{
  "arch": "mobilenet_v2",
  "model": "self-supervised image encoder",
  "dataset": "made-up waving flags",
  "train_examples": 97500,
  "image_size": 32,
  "crop_scale_min": 0.3,
  "horizontal_flip": true,
  "color_jitter": 0.6,
  "method": "simsiam",
  "norm": "batchnorm",
  "hidden_act": "silu",
  "drop_path": 0.05,
  "depths": [4, 4, 4],
  "kernel_size": 3,
  "stem": "deep",
  "expansion": 6,
  "widths": [32, 64, 128],
  "projector_hidden": 1024,
  "projector_out": 128,
  "projector_hidden_layers": 2,
  "init": "orthogonal",
  "residual_init": "scaled_by_depth",
  "optimizer": "normuon",
  "muon_scale": "match_rms_adamw",
  "learning_rate": 0.0019,
  "momentum": 0.95,
  "nesterov": true,
  "orthogonalizer": "polar_express",
  "adamw_lr_other_params": 0.0012,
  "max_grad_norm": 0.5,
  "max_steps": 7100,
  "batch_size": 256,
  "epochs": 18.6,
  "lr_schedule": "wsd_sqrt",
  "decay_fraction": 0.3,
  "final_lr_fraction": 0.1,
  "warmup_steps": 210,
  "weight_decay": 0.3,
  "adamw_weight_decay_other_params": 0.05
}
Rows from block 6, named by matrix and row number. Rows with one number belong to one channel. Each number is 50 + 15 x the weight over its row's rms, rounded and kept within 0 to 99. All counts start at 0. After the name is the row's rms in percent of the matrix's.
# convs0: expand pointwise conv (model.blocks.6.convs.0.weight, 384x64x1x1), inputs 0-63
# convs1: depthwise 3x3 conv (model.blocks.6.convs.1.weight, 384x1x3x3, trained with AdamW), a 3x3 kernel
# convs2: project pointwise conv (model.blocks.6.convs.2.weight, 64x384x1x1, transposed), outputs 0-63
convs0.109 101:62 53 56 44 48 66 29 66 40 52 53 49 33 72 53 89 53 37 50 35 43 54 54 41 39 58 72 71 39 25 75 62 29 80 53 51 81 64 51 62 60 57 43 56 53 33 47 37 56 63 53 78 66 13 59 21 72 42 52 52 49 47 51 54
convs0.110 087:31 51 40 80 26 68 66 61 45 41 26 73 52 72 58 33 56 64 60 29 68 57 76 32 52 54 76 63 79 44 38 36 76 40 54 55 42 35 30 44 44 59 38 50 73 60 49 39 52 25 31 63 38 60 72 35 52 66 51 59 51 54 71 45
convs0.111 103:33 49 47 37 68 58 57 52 56 84 58 35 25 32 48 58 52 52 50 37 50 61 37 29 44 71 33 38 71 66 33 37 38 73 34 56 40 29 70 72 34 36 46 25 17 36 55 75 45 62 63 56 48 40 68 63 67 34 61 65 70 40 48 64
convs0.112 093:67 28 17 68 33 38 41 65 27 54 37 47 41 70 56 48 56 39 67 32 52 49 51 34 53 45 64 68 64 35 38 51 60 47 33 52 39 35 27 52 45 82 63 15 25 64 68 59 67 32 48 54 44 40 71 71 52 34 62 78 41 43 57 43
convs0.113 104:54 55 27 52 56 65 75 33 63 35 68 40 54 60 43 55 62 39 48 61 22 51 73 63 56 66 54 63 70 44 50 09 36 58 37 62 79 58 42 55 68 44 46 59 51 40 61 37 64 53 41 24 73 49 62 81 57 68 67 51 63 67 82 62
convs0.114 103:40 17 14 68 30 52 45 51 59 28 25 73 48 65 79 37 52 41 54 31 31 68 47 58 46 54 85 46 58 61 42 42 68 39 47 44 18 41 57 38 77 71 53 42 43 54 40 56 31 32 33 53 49 45 60 38 42 32 66 61 56 52 63 49
convs0.115 090:45 39 47 58 64 63 12 67 36 37 29 40 55 61 90 40 66 26 46 70 47 59 46 34 32 39 46 68 42 68 43 42 61 61 54 45 42 58 63 71 63 73 70 43 39 54 47 52 63 60 85 34 43 57 33 53 77 51 62 56 56 67 52 24
convs0.116 100:42 57 49 29 38 25 46 41 13 54 61 11 35 43 44 44 61 42 42 70 21 58 38 48 44 57 48 43 62 41 65 44 38 76 38 44 43 31 62 55 62 44 23 42 23 49 55 21 41 47 39 38 61 31 50 29 64 48 38 75 67 63 35 63
convs0.117 090:14 21 70 57 75 41 42 86 48 65 57 36 47 48 32 35 31 39 31 42 33 35 53 33 36 48 41 44 36 49 40 71 47 56 64 66 65 29 72 51 46 51 41 09 42 53 49 63 43 52 63 49 54 44 65 24 42 37 58 60 46 64 66 32
convs0.118 096:45 40 71 48 31 57 23 55 49 26 54 38 33 55 50 36 60 25 39 75 77 55 46 30 52 46 39 51 36 59 63 46 61 38 41 58 38 68 47 42 57 96 78 46 49 51 39 54 69 45 80 59 46 57 41 42 15 31 59 57 68 31 46 55
convs0.119 104:33 47 22 25 78 22 36 54 39 37 41 36 62 70 62 25 37 52 68 65 43 54 60 48 47 80 61 48 65 44 48 69 47 84 43 47 56 62 56 57 48 52 45 73 65 45 40 24 52 51 50 44 14 30 46 35 24 52 70 50 52 66 53 40
convs0.120 084:61 42 43 71 56 38 50 61 45 78 30 43 56 47 51 34 51 53 57 54 27 33 28 40 52 33 63 44 50 43 20 35 65 61 67 71 53 75 42 73 62 27 19 71 58 72 37 34 58 20 76 50 50 32 31 40 55 40 45 52 54 46 61 76
convs0.121 103:54 54 59 52 26 53 42 66 36 52 45 29 44 71 39 44 46 67 57 60 64 34 45 52 38 51 33 25 17 62 42 78 51 60 73 57 50 43 79 35 36 36 42 53 19 52 45 40 37 53 92 34 60 44 72 55 67 46 51 53 75 38 37 26
convs0.122 093:41 67 56 50 71 59 42 48 41 72 84 33 64 61 60 20 57 70 37 59 60 28 52 40 52 36 55 31 79 37 59 68 64 28 54 33 44 52 40 40 51 58 70 37 61 35 33 66 39 19 49 49 40 78 40 43 48 36 77 53 29 47 68 36
convs0.123 085:72 47 43 37 46 57 32 49 30 46 35 54 25 67 60 48 66 36 62 63 46 52 35 43 51 33 49 61 74 67 68 47 30 70 25 72 42 49 78 54 56 57 70 58 59 58 10 66 55 46 69 48 89 57 36 68 51 66 52 36 64 37 51 68
convs0.124 102:68 43 45 58 60 42 48 61 46 61 52 66 36 43 77 64 27 41 24 33 41 49 31 27 63 73 47 47 47 40 26 35 57 80 59 64 50 28 38 39 52 85 16 62 41 83 53 51 51 57 28 40 59 44 60 38 61 56 26 41 67 49 45 61
convs0.125 096:86 33 43 63 32 45 70 62 42 72 50 49 53 32 53 41 60 61 64 35 30 51 37 64 54 61 18 82 63 57 33 70 63 45 61 30 58 60 40 22 60 27 54 64 45 51 43 55 34 42 70 59 65 22 55 61 46 34 39 46 30 25 63 56
convs0.126 110:69 38 20 43 46 46 31 42 58 48 17 38 43 60 47 44 78 33 57 83 82 45 62 36 68 63 75 26 58 56 51 42 44 76 44 46 64 44 34 76 39 61 51 43 59 53 46 83 51 43 50 40 44 52 52 40 63 37 74 52 36 52 77 46
convs0.127 104:31 25 55 53 64 76 62 47 45 28 42 30 28 62 56 60 53 49 74 90 37 33 51 48 66 54 25 41 27 49 55 75 60 56 63 42 58 61 48 33 41 59 45 48 46 46 41 22 51 53 42 26 45 32 22 53 45 76 51 65 21 49 48 68
convs0.128 099:82 61 45 43 80 58 74 24 45 44 55 41 50 74 55 66 59 83 44 36 66 39 61 54 67 24 44 59 64 53 49 38 46 48 78 65 55 59 43 43 66 49 47 34 57 60 69 65 47 56 40 56 83 36 19 41 56 48 62 72 54 37 73 39
convs0.129 109:42 67 57 67 41 64 47 68 33 64 56 37 57 65 29 71 32 52 49 54 35 73 63 38 42 40 47 45 58 46 43 57 22 67 45 31 82 57 57 91 52 43 31 74 63 55 59 60 43 48 74 29 52 48 49 24 51 62 63 34 23 75 55 38
convs0.130 098:46 76 41 39 38 50 43 38 39 53 69 33 48 71 63 38 68 64 43 28 44 44 40 56 46 56 53 70 85 59 23 57 28 52 84 37 42 40 35 64 54 44 55 57 50 30 46 69 46 48 13 46 80 36 59 47 59 19 55 56 50 39 71 32
convs0.131 106:78 54 39 55 32 28 22 22 19 68 44 40 37 74 37 48 39 18 58 42 38 60 56 61 72 51 60 25 60 34 64 45 49 64 42 49 66 54 77 68 34 41 58 69 53 44 41 59 59 48 54 50 63 56 56 38 37 31 20 56 33 72 54 46
convs0.132 098:50 72 36 47 51 47 31 43 36 72 43 38 20 49 69 59 65 05 46 32 37 50 30 52 70 37 25 44 78 39 35 45 35 76 37 47 73 31 65 51 32 60 54 43 50 22 39 43 37 41 37 54 56 64 65 47 71 58 58 53 48 51 68 48
convs0.133 106:79 56 78 43 72 30 39 41 76 48 27 39 58 63 45 50 36 52 78 57 51 44 48 31 32 56 40 48 52 53 34 37 42 64 48 46 30 52 44 56 56 39 53 67 69 48 64 35 22 34 42 18 67 35 73 49 62 45 45 28 58 19 60 77
convs0.134 099:45 35 61 43 41 60 51 68 61 35 48 60 57 13 69 55 35 68 21 71 44 58 18 52 45 60 41 38 46 82 57 37 67 63 54 52 50 50 33 49 78 42 21 56 32 45 67 60 62 43 49 33 54 26 63 47 23 56 35 28 43 44 41 29
convs0.135 105:45 33 34 64 27 59 74 63 45 30 30 63 48 75 68 34 58 38 47 69 51 47 47 62 41 58 66 59 74 60 48 36 82 42 46 68 52 44 30 49 49 96 15 41 54 46 58 53 48 24 30 73 52 63 36 45 39 48 60 55 43 52 64 51
convs0.136 078:73 71 30 53 38 45 44 53 38 29 34 60 46 66 59 47 64 35 64 65 43 58 39 08 47 46 43 50 70 38 39 43 74 66 46 61 32 50 34 60 58 48 65 69 56 97 40 30 67 42 79 32 60 37 38 74 60 40 51 58 52 54 44 54
convs0.137 110:45 47 47 79 63 24 49 58 50 60 45 45 44 55 40 73 71 45 31 47 52 65 36 83 52 44 65 76 18 43 58 62 61 68 45 64 34 65 70 44 50 72 35 43 34 72 67 38 74 29 58 45 48 46 33 28 48 88 48 47 54 58 62 40
convs0.138 104:32 40 67 08 69 29 40 51 47 32 29 50 63 50 28 35 66 66 58 43 40 63 27 21 71 66 65 40 35 65 62 83 52 68 61 43 65 51 38 17 62 45 41 28 68 45 58 51 43 50 46 44 52 37 63 38 64 62 61 66 46 55 52 50
convs0.139 112:50 43 43 28 26 70 47 39 50 16 53 41 46 54 82 40 47 38 51 46 53 60 26 43 30 65 43 27 35 55 47 79 72 42 49 52 52 66 60 42 43 49 26 41 17 44 24 50 42 53 47 36 83 59 44 68 20 40 56 36 58 41 60 68
convs0.140 092:53 39 45 21 29 47 57 70 75 41 67 29 36 54 43 24 70 54 61 67 51 26 62 34 45 43 39 35 57 39 15 43 70 50 42 68 57 46 40 25 44 71 35 56 42 32 49 42 74 31 49 75 58 61 79 49 43 28 67 54 46 42 37 65
convs0.141 105:22 25 73 34 60 24 46 47 52 60 71 39 59 31 55 51 51 34 59 60 30 23 48 49 50 34 66 66 38 50 58 49 44 52 48 66 24 54 52 39 85 65 61 41 50 30 29 42 69 07 55 53 38 64 53 38 55 65 60 44 69 38 66 42
convs0.142 100:38 31 65 45 62 32 60 56 67 51 48 34 49 38 28 35 39 26 32 57 48 26 28 41 66 26 44 40 57 66 36 55 64 51 68 39 12 55 71 40 56 91 50 53 42 32 51 38 72 44 65 40 38 50 59 63 50 43 53 84 48 43 36 68
convs0.143 095:37 44 64 44 67 29 56 34 48 22 61 60 52 63 66 61 44 48 45 56 42 49 54 47 47 56 38 40 58 48 56 58 62 61 60 50 97 51 51 46 48 75 65 79 60 75 49 31 74 48 71 51 83 59 64 27 62 56 53 50 22 24 60 23
convs0.144 101:36 50 40 44 50 36 31 43 55 60 52 24 34 90 24 62 40 69 63 03 40 59 55 53 40 70 57 67 52 47 36 67 72 47 48 73 44 54 74 55 44 39 52 44 56 62 69 47 41 45 58 41 35 78 55 74 35 41 26 58 46 30 50 53
convs0.145 099:50 17 43 50 54 43 54 51 35 44 34 06 07 64 35 62 39 67 54 70 42 57 52 54 67 54 48 30 46 57 41 68 66 73 66 54 45 28 42 45 30 35 47 35 62 41 58 52 47 43 60 36 52 43 56 67 39 68 48 82 43 34 45 79
convs0.146 111:20 34 56 26 16 12 27 57 38 32 42 48 55 53 56 56 64 56 44 37 35 52 51 34 49 46 44 40 63 38 46 53 26 65 83 55 35 54 78 61 56 49 55 59 36 51 62 45 43 78 65 42 48 31 60 52 41 74 70 83 53 43 42 43
convs0.148 096:60 61 14 43 36 37 51 37 20 23 35 52 76 61 44 29 30 30 56 42 31 40 73 49 45 42 51 44 79 26 39 19 43 52 39 43 52 50 52 45 69 50 56 57 35 37 45 41 51 46 71 61 48 51 67 46 60 56 45 24 33 59 71 79
convs0.149 110:47 40 38 47 29 56 29 48 61 52 59 38 56 52 75 84 64 61 45 55 42 50 76 52 76 56 56 37 83 28 29 72 65 47 51 66 42 55 74 45 56 66 36 46 24 33 59 67 40 62 56 56 33 52 47 16 32 43 59 42 43 64 63 77
convs0.150 095:39 37 52 50 74 45 52 61 45 34 51 38 55 60 32 31 49 51 56 59 07 55 44 60 27 42 47 51 39 45 36 52 44 66 60 54 48 29 10 19 48 33 67 73 72 39 41 66 47 51 26 68 59 62 51 75 42 72 64 64 74 64 56 42
convs0.151 098:50 16 42 16 27 69 37 53 62 28 46 44 50 55 73 36 35 42 80 51 57 51 04 54 32 73 63 44 40 47 55 52 66 47 46 56 30 80 67 36 61 50 46 40 32 47 27 50 34 38 47 40 71 58 43 69 46 51 48 46 52 58 45 64
convs0.152 097:42 44 53 48 37 37 31 71 40 47 70 54 56 55 59 66 64 43 43 48 37 44 60 27 42 69 58 72 55 65 43 35 73 87 58 56 38 43 55 60 68 78 46 53 39 56 65 44 37 57 67 44 45 97 21 55 78 37 63 71 63 50 33 51
convs0.153 103:76 55 39 41 36 55 27 48 36 56 36 76 46 43 29 50 54 30 56 39 63 48 62 50 66 41 47 18 73 52 58 55 50 54 36 50 61 36 67 52 26 46 20 64 62 09 52 64 61 86 33 37 51 48 55 47 42 41 37 63 37 24 55 75
convs0.154 113:39 83 24 34 46 53 46 69 51 53 21 58 60 62 51 88 56 59 50 49 18 48 33 56 40 55 44 57 57 27 70 36 50 42 40 75 50 56 35 48 52 73 51 80 55 63 43 47 52 61 35 33 66 67 40 33 44 42 42 61 12 61 53 64
convs0.155 104:29 53 52 62 67 53 68 34 35 43 45 36 74 69 30 85 50 56 26 57 69 66 55 62 48 39 62 84 50 37 58 55 32 44 37 54 37 49 53 58 70 73 25 50 29 56 38 64 65 55 43 72 50 43 44 68 63 51 36 31 65 36 53 85
convs1.109 084:56 46 48 76 29 37 67 45 31
convs1.110 100:28 32 40 66 36 68 52 32 55
convs1.111 120:57 60 52 18 42 27 63 54 59
convs1.112 090:60 46 46 22 46 74 64 47 33
convs1.113 086:57 39 32 79 45 35 58 35 37
convs1.114 091:48 58 52 31 42 39 77 54 76
convs1.115 097:55 45 34 66 49 26 75 41 36
convs1.116 108:42 44 39 23 45 21 44 40 44
convs1.117 086:70 48 43 75 43 26 56 34 44
convs1.118 105:50 54 41 54 72 36 68 64 23
convs1.119 087:29 52 65 35 39 60 26 49 69
convs1.120 095:54 68 21 39 64 50 42 32 63
convs1.121 099:48 23 50 63 28 43 65 47 69
convs1.122 115:60 45 30 54 22 43 52 26 57
convs1.123 092:40 56 62 57 16 65 66 46 43
convs1.124 102:47 64 54 43 25 35 36 29 35
convs1.125 101:50 60 48 68 65 16 51 58 38
convs1.126 113:51 54 12 50 39 62 52 42 66
convs1.127 100:55 65 47 45 62 46 43 14 36
convs1.128 106:29 30 36 43 39 34 51 74 49
convs1.129 109:74 74 44 67 52 52 34 39 62
convs1.130 119:43 68 52 49 30 39 56 19 38
convs1.131 098:32 47 44 16 56 55 43 66 60
convs1.132 093:32 34 30 35 59 44 61 72 58
convs1.133 091:33 43 33 30 46 29 40 39 33
convs1.134 148:27 25 24 56 50 57 43 57 48
convs1.135 101:36 44 21 66 59 70 37 56 54
convs1.136 080:39 72 31 48 29 69 60 38 46
convs1.137 093:39 27 35 37 39 38 64 61 70
convs1.138 090:73 58 35 71 40 42 35 36 65
convs1.139 103:63 50 62 63 53 64 28 36 24
convs1.140 090:52 66 35 57 64 33 48 21 37
convs1.141 088:33 43 37 37 39 65 38 79 54
convs1.142 101:58 78 30 46 41 36 54 67 37
convs1.143 115:64 43 43 16 58 67 58 52 38
convs1.144 097:47 72 26 57 26 64 49 43 56
convs1.145 112:55 59 51 53 69 54 40 15 36
convs1.146 095:65 43 69 39 27 46 71 43 67
convs1.148 099:40 68 63 44 60 55 35 24 30
convs1.149 099:57 55 32 68 57 16 55 45 42
convs1.150 095:33 65 47 24 66 40 30 58 48
convs1.151 108:54 68 59 59 56 59 29 43 20
convs1.152 104:42 43 30 27 42 27 35 39 42
convs1.153 095:49 58 72 64 22 37 47 37 39
convs1.154 094:75 58 65 40 20 46 44 44 44
convs1.155 094:51 49 36 64 50 19 42 55 75
convs2.109 121:59 87 49 49 29 61 27 29 51 57 19 76 54 66 46 77 62 56 59 39 49 48 87 49 24 56 49 61 32 35 53 52 34 89 73 49 43 54 65 42 54 50 47 49 63 76 20 43 43 51 58 56 58 55 49 37 52 58 54 54 42 38 32 58
convs2.110 060:59 32 30 42 27 41 40 58 43 29 79 57 82 57 60 53 36 75 69 64 65 81 64 59 49 44 42 42 52 43 47 39 73 16 53 25 51 70 13 53 49 36 52 46 63 43 29 50 28 52 52 45 53 39 54 33 50 31 45 56 56 46 31 34
convs2.111 061:77 25 45 71 25 36 32 30 43 53 70 51 39 66 56 53 58 48 47 46 54 37 41 46 36 41 43 53 60 36 57 70 66 53 68 18 62 57 16 63 49 54 37 84 52 36 58 38 19 54 36 60 55 34 44 46 44 56 45 89 58 44 28 51
convs2.112 109:56 15 50 64 48 58 44 52 48 33 30 32 50 73 53 39 65 26 12 51 52 55 66 78 41 42 65 46 47 39 39 47 52 46 51 47 28 50 52 66 30 65 57 28 63 75 52 74 51 62 66 62 39 37 54 49 38 23 46 48 29 73 59 15
convs2.113 124:46 48 49 61 47 37 62 32 38 20 28 23 42 33 47 24 48 72 53 53 48 70 42 68 72 62 49 74 63 60 99 25 44 35 36 80 77 56 44 55 36 50 45 61 39 62 52 41 29 51 38 43 44 46 31 47 56 53 57 38 55 53 42 33
convs2.114 157:60 70 39 35 41 49 35 63 41 50 72 58 60 18 35 55 46 64 38 38 57 47 64 29 64 53 32 27 54 49 35 45 38 52 50 16 71 60 62 63 38 46 69 53 38 69 24 63 19 71 55 49 64 55 23 51 49 40 61 26 23 51 34 31
convs2.115 139:35 55 40 36 55 62 46 87 43 46 35 41 38 37 36 34 55 53 42 41 44 38 48 27 48 46 54 32 39 74 52 33 52 37 74 48 37 39 54 48 37 34 37 57 57 55 42 28 48 71 15 39 24 51 54 10 52 66 30 41 43 89 44 63
convs2.116 116:38 42 36 36 57 50 45 58 78 49 53 54 63 42 85 28 31 40 64 33 88 58 41 48 07 45 46 45 63 62 31 45 67 37 42 56 46 50 48 13 71 59 36 56 75 34 70 58 48 53 56 34 49 56 64 70 42 47 53 45 49 44 64 28
convs2.117 132:35 56 44 77 38 43 60 42 45 59 35 44 59 61 44 30 50 33 24 59 70 44 77 24 60 62 48 68 35 47 42 55 37 40 51 59 22 59 73 57 51 54 26 41 19 59 70 47 53 60 69 38 44 61 44 39 24 58 25 12 66 45 39 60
convs2.118 105:75 54 27 28 55 48 47 32 59 54 33 45 46 54 50 33 44 76 68 60 32 45 46 34 56 37 65 37 75 74 30 53 42 53 81 50 50 36 57 62 46 23 37 62 60 59 54 38 54 50 43 43 36 55 83 35 67 55 21 54 31 79 67 25
convs2.119 083:45 58 22 36 75 42 64 51 60 57 31 37 32 60 36 45 40 53 47 21 52 33 38 64 61 51 78 48 30 29 37 48 46 55 22 48 62 32 49 57 43 57 58 63 56 43 63 18 55 34 74 59 15 46 41 54 37 62 54 58 37 13 30 56
convs2.120 120:10 40 47 35 63 70 70 67 59 42 79 67 79 42 39 36 31 40 46 59 59 55 53 47 48 51 60 58 29 74 39 37 50 43 56 57 49 73 34 37 59 48 57 47 47 62 34 40 44 28 40 65 68 73 61 40 86 44 60 30 50 76 66 60
convs2.121 084:47 52 44 53 16 39 27 48 46 71 52 55 52 33 52 46 57 29 34 39 42 11 42 59 52 35 60 10 65 40 35 76 62 71 42 51 34 82 81 59 60 47 39 59 49 66 26 52 58 65 46 48 40 57 37 33 66 48 34 58 49 52 56 68
convs2.122 065:38 18 43 53 66 42 66 84 34 31 62 59 70 49 46 44 45 32 64 63 30 49 60 55 32 58 43 43 21 65 64 40 63 69 15 47 80 54 52 61 55 53 37 30 49 48 37 13 66 38 68 29 43 52 43 68 56 46 46 44 39 42 58 39
convs2.123 112:45 72 49 47 45 75 46 65 38 34 65 51 38 79 41 30 56 37 39 62 49 52 30 77 56 37 10 48 24 46 66 76 63 42 53 68 27 38 32 39 74 67 32 55 50 51 82 47 54 61 53 50 54 36 70 55 47 46 51 32 60 48 32 70
convs2.124 083:88 46 51 40 66 61 70 48 39 31 52 52 41 53 47 44 39 53 65 39 56 32 56 12 42 37 63 16 59 46 25 26 43 37 50 47 33 58 58 63 32 32 81 30 59 55 73 78 34 63 53 57 52 56 26 46 65 54 38 47 73 43 48 54
convs2.125 103:37 35 33 33 34 67 37 26 48 28 36 53 57 47 47 41 21 39 36 35 89 43 52 61 34 43 83 50 25 52 72 22 29 53 35 52 40 37 33 38 39 62 48 61 58 58 84 32 31 54 54 59 57 61 37 43 57 61 68 38 60 48 49 49
convs2.126 062:14 52 73 54 53 53 48 58 49 55 83 41 68 35 65 62 49 32 52 78 70 29 56 60 40 78 59 62 63 41 47 38 41 60 28 61 54 38 53 51 54 74 68 30 67 34 34 66 44 36 59 81 49 64 52 44 38 26 35 42 44 33 63 68
convs2.127 088:60 63 78 40 35 50 74 37 66 60 69 72 53 53 43 51 52 45 55 37 49 39 59 40 45 69 37 43 31 47 71 33 22 59 41 64 51 63 21 78 46 15 60 72 49 68 33 41 38 48 43 67 50 66 53 29 38 22 60 31 70 65 47 51
convs2.128 066:58 54 72 35 55 38 64 49 54 28 22 40 63 40 63 67 59 60 34 58 42 39 48 38 49 42 45 19 63 37 34 41 51 32 61 49 65 75 37 39 25 72 46 58 35 53 54 83 34 70 56 54 64 67 41 62 46 77 20 29 78 57 58 43
convs2.129 088:73 50 70 62 84 49 53 26 69 33 39 59 40 44 77 51 64 52 45 49 38 19 53 58 37 52 65 49 60 78 61 27 70 21 51 63 22 39 25 32 49 56 41 39 62 43 42 50 37 49 60 39 23 50 48 56 29 67 37 35 55 29 55 49
convs2.130 057:36 34 34 84 22 62 30 57 39 51 55 62 54 42 44 34 60 40 65 36 51 54 43 55 33 56 60 44 77 59 24 64 30 64 17 52 54 42 50 52 75 41 31 59 36 60 67 29 58 44 74 48 17 33 67 60 31 47 64 51 32 59 36 37
convs2.131 077:76 44 67 59 48 37 41 55 33 29 60 55 46 49 49 44 19 72 53 89 55 41 65 54 49 75 78 41 72 70 55 21 58 51 23 59 24 45 32 60 46 48 37 58 48 76 66 60 59 59 47 52 43 56 42 63 63 47 75 34 28 54 60 38
convs2.132 107:66 52 46 60 74 50 45 69 35 31 73 41 73 36 70 40 28 58 69 53 60 41 60 46 41 72 61 54 59 55 53 42 73 64 39 18 61 24 75 61 46 58 54 41 33 49 38 50 53 23 55 73 72 59 43 43 71 36 56 77 23 66 37 45
convs2.133 086:38 51 24 35 20 35 60 48 44 45 51 68 41 53 58 42 64 71 35 50 64 76 61 43 56 39 63 53 65 37 52 61 49 24 90 63 62 45 49 46 49 80 39 58 43 60 55 81 75 42 71 52 31 48 66 59 45 67 60 46 53 73 22 31
convs2.134 074:69 61 52 80 33 74 03 52 49 51 48 42 37 55 29 73 47 46 48 44 53 63 48 53 60 44 36 67 52 61 59 51 52 73 75 40 59 69 46 28 66 38 39 49 67 27 50 32 76 42 51 47 48 48 44 29 26 74 66 72 41 32 62 40
convs2.135 088:58 69 43 41 15 35 45 36 49 33 72 57 94 28 47 61 30 46 47 51 68 27 66 55 41 10 45 65 45 46 48 46 45 25 53 25 73 61 50 51 42 40 66 56 49 32 33 64 40 51 63 52 54 25 53 46 39 42 34 57 42 53 49 28
convs2.136 085:26 66 77 58 60 30 27 84 38 63 51 41 51 75 39 40 35 45 52 57 55 80 49 37 33 26 38 46 55 68 42 53 48 46 56 49 62 69 39 40 86 74 56 57 42 62 40 41 65 52 73 27 45 44 59 41 84 47 49 52 63 38 51 69
convs2.137 098:43 55 65 81 73 45 14 23 57 49 64 77 52 57 50 53 71 31 53 41 52 66 79 73 48 45 57 53 49 55 57 46 51 42 49 61 28 75 38 36 66 34 31 64 45 41 32 43 66 40 60 60 43 30 39 37 24 85 64 44 54 51 61 43
convs2.138 122:54 67 36 70 37 73 27 66 44 73 39 50 36 55 46 47 77 32 47 53 60 78 48 61 53 35 34 32 74 56 57 36 60 63 55 35 40 50 71 47 47 52 59 71 63 40 68 66 66 42 59 38 12 60 50 57 75 48 29 34 54 25 41 77
convs2.139 114:59 21 54 43 63 53 37 39 73 19 72 59 52 40 72 61 34 50 62 46 73 40 60 66 25 71 43 74 56 62 51 37 75 27 44 37 28 44 31 42 45 39 52 40 69 36 77 59 58 28 82 46 33 58 43 57 58 59 43 27 45 43 46 40
convs2.140 064:66 61 41 59 95 44 33 39 26 59 57 46 53 51 33 47 59 78 51 37 53 75 58 68 57 36 49 48 59 56 25 41 52 79 45 65 45 55 50 54 57 40 25 65 32 58 48 31 48 60 61 29 66 57 71 84 42 52 63 52 38 60 18 31
convs2.141 085:42 66 55 65 44 46 81 43 70 49 47 57 49 49 34 54 47 27 34 53 45 63 34 34 24 68 56 65 40 47 55 73 49 43 52 93 48 33 60 36 61 53 66 05 64 11 46 40 33 35 59 45 45 55 45 43 36 52 54 32 44 30 45 63
convs2.142 110:60 49 59 38 36 61 68 41 55 23 58 49 48 23 73 44 25 49 71 37 63 64 69 33 47 17 36 78 38 53 52 48 78 39 44 56 33 63 71 39 26 38 55 69 60 51 52 41 41 36 85 48 54 55 61 31 46 66 55 45 24 57 41 32
convs2.143 090:48 15 54 53 41 64 25 53 64 62 22 28 36 54 50 50 70 33 27 41 22 32 53 60 64 54 50 41 38 46 36 48 61 29 48 68 52 60 49 52 19 67 60 27 67 69 30 21 68 44 67 28 43 58 49 47 52 48 70 34 46 63 59 33
convs2.144 090:33 72 30 60 45 49 56 32 52 47 63 31 34 59 45 28 40 59 56 37 49 62 60 56 40 42 42 71 54 28 38 25 71 64 68 47 69 36 61 40 58 18 63 25 56 47 45 42 39 42 16 23 38 45 84 67 51 38 47 56 39 32 40 73
convs2.145 129:56 73 78 36 43 66 72 34 55 50 39 80 65 26 36 41 51 48 61 32 43 26 53 39 48 60 54 51 48 47 70 23 39 37 52 46 47 86 35 71 52 29 70 67 39 75 40 51 59 49 47 57 39 60 50 28 43 34 56 20 51 77 41 43
convs2.146 104:53 68 70 83 22 31 44 30 36 63 40 32 54 43 57 54 33 59 24 64 46 40 61 34 67 15 32 57 65 25 66 51 37 58 48 55 51 50 29 70 32 40 70 55 49 78 65 43 37 57 62 43 60 43 42 28 63 49 39 60 74 65 44 45
convs2.148 084:57 63 49 59 81 41 57 51 39 57 29 47 70 63 39 72 51 46 50 55 85 55 46 59 40 10 50 37 52 50 70 50 61 28 54 27 39 67 52 55 60 31 72 38 48 67 70 40 73 51 58 56 20 28 63 81 48 66 47 32 39 43 63 42
convs2.149 100:56 56 36 64 38 59 70 46 33 63 57 49 52 38 21 63 35 58 27 44 46 58 54 60 28 28 53 57 61 46 36 45 13 57 61 30 54 25 50 53 65 39 55 56 77 26 37 22 48 25 59 36 44 73 66 77 29 29 48 59 50 36 43 67
convs2.150 080:47 55 36 40 49 49 38 45 36 57 23 61 70 61 57 53 52 24 59 74 59 50 62 61 56 45 42 42 39 57 48 99 56 87 47 68 34 37 66 40 64 74 34 56 66 53 35 51 61 48 54 58 45 57 56 37 39 15 25 79 44 56 34 62
convs2.151 108:57 37 79 74 92 36 53 50 69 28 76 50 53 44 57 52 40 44 43 52 63 19 68 55 32 59 45 65 55 61 56 43 54 09 45 49 44 55 34 51 51 43 56 29 58 40 62 66 50 41 78 46 33 47 50 44 39 62 46 11 40 38 51 30
convs2.152 124:41 44 57 46 34 57 57 43 69 59 26 69 40 26 69 51 43 67 38 27 27 16 44 69 86 49 47 57 43 54 47 59 66 50 61 50 35 46 43 69 35 57 78 47 60 53 45 71 39 43 45 59 34 63 73 61 31 53 67 73 57 54 64 13
convs2.153 088:52 53 45 45 27 45 41 31 70 75 29 71 20 65 49 62 52 33 33 18 50 56 43 45 48 44 28 48 54 40 71 74 38 36 40 30 65 39 79 58 32 38 18 35 58 24 55 51 31 60 35 56 42 42 48 55 42 52 54 77 52 40 64 66
convs2.154 084:69 69 32 55 46 56 45 72 64 20 54 66 25 63 64 68 39 60 59 52 45 77 54 66 28 57 59 49 53 57 50 34 61 04 38 45 14 55 32 29 48 27 47 50 74 48 55 45 45 47 61 61 30 50 60 49 32 64 44 51 58 27 47 41
convs2.155 078:40 43 40 57 54 59 35 24 64 72 54 77 46 52 45 53 48 51 47 46 51 62 48 58 61 24 46 45 41 68 43 65 60 45 55 12 64 65 58 49 44 74 46 25 62 21 60 52 29 31 33 32 70 41 68 46 56 46 42 05 60 69 48 76